config.yaml
arch: "xception"
image_size: 48
crop_scale_min: 1
depths: [4, 4, 4, 4]
kernel_size: 3
stem: "deep"
num_labels: 18
residual_init: "none"
muon_scale: "match_rms_adamw"
max_steps: 10900
epochs: 14.3
warmup_steps: 540
weight_decay: 0.08
Rows from block 3 of a small multi-label image tagger, named by matrix and row number. Rows with one number belong to one channel. Each number is 500 + 25 x the weight over its row's rms, rounded and kept within 0 to 999. All counts start at 0. Numbers have three digits each. After the name is the row's rms in percent of the matrix's.
After each channel's rows are labels from the 100 images, of 14976, where the channel reaches its highest value: "responds to" is what is common among them; "patch colour" is the nearest of a few named colours to the mean colour under the peak. Only what is clearly more common there than usual is listed. The data: rosettes with rotational symmetry.
# convs1: first pointwise conv (model.blocks.3.convs.1.weight, 96x96x1x1), inputs 0-47
# convs3: second pointwise conv (model.blocks.3.convs.3.weight, 96x96x1x1, transposed), outputs 0-47

convs1.95 103:457471468469511520520517529535538496479509515514530488491477497534512436509473468531509506492495530479514478461526538503477487467516529489521507
convs3.95 105:508522523490498483516538497511511521560533516484514502537495475505525539489548479481521580509490490478474496529496529543484535531487501498525499
responds to: vivid; cool
patch colour: grey

convs1.61 108:532500530510503492492526477512462501522498524470512438504488480549497523545518482476469459491533482468499511541467544517452493515465495498511504
convs3.61 090:480479509441485531475530491503456515517485551506483485494541496530471485513495504521533507496505450487476472525505532529531516487532529476487507
responds to: vivid; cool
patch colour: blue

convs1.86 099:494483486485516560533502510521512521488507471523533448505483474496476501497465503498547522485528535485499507509492512520521492435469515447502503
convs3.86 100:527519511462555508488462526494498499484541528467549492494520518495490527498495507538511492522500474486470494531513531514476549479510554463500493
responds to: vivid
patch colour: brown

convs1.36 104:457489486518490472484521450499508504471503493499475495510497504474468519517485446506528500510526535459513483538513541513483497537467488487493484
convs3.36 090:487494457467504495523517524511493456524532511515535519494516472548513509509485452524498528497469553429464528507472520507548545534502509486478501
responds to: grey
patch colour: grey

convs1.35 102:480478488453523525481514529508505531538530451517521484511514542451537524540518511439475522483452507516536471528474501501478561503533535516521465
convs3.35 099:475526537447497487458481515526502527477514490484520529520509463527525466542534481515519502531499506503506532496447521506518517507501517460496498
responds to: vivid
patch colour: black

convs1.15 098:528496517499491555464501479495500527483541507509549508506495518491493486489457504461541480498490481480502529483510487497510485499517469500443452
convs3.15 095:508536473487481518531489475519456497524435479479460473473449500505506493519496495503543480480496513493513517502523486517518503479449479508518494
responds to: pastel; grey
patch colour: grey

convs1.70 098:457508475519516508511518504530478491478530472506518500472533543466512473545524468506509527534483504524499474488496502516500481466429505468545517
convs3.70 102:504482495501477494500486492489517495498492490501504514498477543492459513578502462502506476500518495495455560475503458521523484481542508504456523
responds to: warm
patch colour: brown

convs1.38 104:493504514472509472505496521507518501502538485475510493486516488511496480431503442491440483506465510540476471444477497486496520495462498515507509
convs3.38 114:470504527492480506509478508487500533539498482472516496482489538502521435486502505492485494443487493558503513500516532509507522474494496518512505
responds to: vivid
patch colour: pink

convs1.1 106:458465479522507494481509513506514506501560477468508496467506527496505529487497501460509487484463522480523494482492525499481503449514556467494518
convs3.1 108:497521500524496473482485484459500537489498486472530479472500530524516510472515507465492505552466491468487491524533518538477484499498519501525501
responds to: earthy
patch colour: brown

convs1.64 089:525473514534506450510492507516531479534458472469487494440520463515485524569522506517514523491478512479509465529537526510494491527498521512529500
convs3.64 103:495548526472477465518475495471547468487444500468548508547515511500492506477484497501456548502504462506512468489508501465478511485489461489487483
responds to: dark
patch colour: grey

convs1.60 103:485499532472474482508521489502494507532516512504518494513480533476473539496499499472535502481467517463428511502436504503487524539496511489490480
convs3.60 115:466484511512456515542490481472496512492467500492504495467467494509535514494495539454503503520522490487503515480509507448493490501485498534537525
responds to: vivid
patch colour: brown

convs1.79 100:468470500489517491482505484521526496482439547496524529470476477493514475524519515477492486498473507481501462506493499420524548492466515506507505
convs3.79 098:535491518490516516452499543532511506499493471523478565525509473490438491482494499499467491511452539486467498514445474485481467500481501537541497
responds to: vivid
patch colour: brown

convs1.68 102:506453525499477461494498503536508538512410489524482487459469495514488484492503551480485512472479508487476499519488475513488479478515491504499540
convs3.68 095:506484474499512525499491528545520536496422437494503456475537477541528524507468478488468526525457496494472540517493492483512527484523473489486533
responds to: vivid
patch colour: green

convs1.17 100:501512493522518527488539502493524480491501432544501536533542521524502507475474501410510554482505518540463482495503465508519489524494523516504507
convs3.17 097:501501501544515500486511520496498452485508559465502509448492524491527509514467491464483488496448456474515494504452482469518479489519513522476507
responds to: grey
patch colour: grey

convs1.89 122:525477513491487475489482516458460523523516511540491524485496530544548525504509501448459496506491481471557515542483531484533540472495489495492523
convs3.89 112:529497515486493464505483479499507468482477480536494504489550498561513520512567525517495515524488487474562502487495529471486516490497486505525474
responds to: vivid
patch colour: grey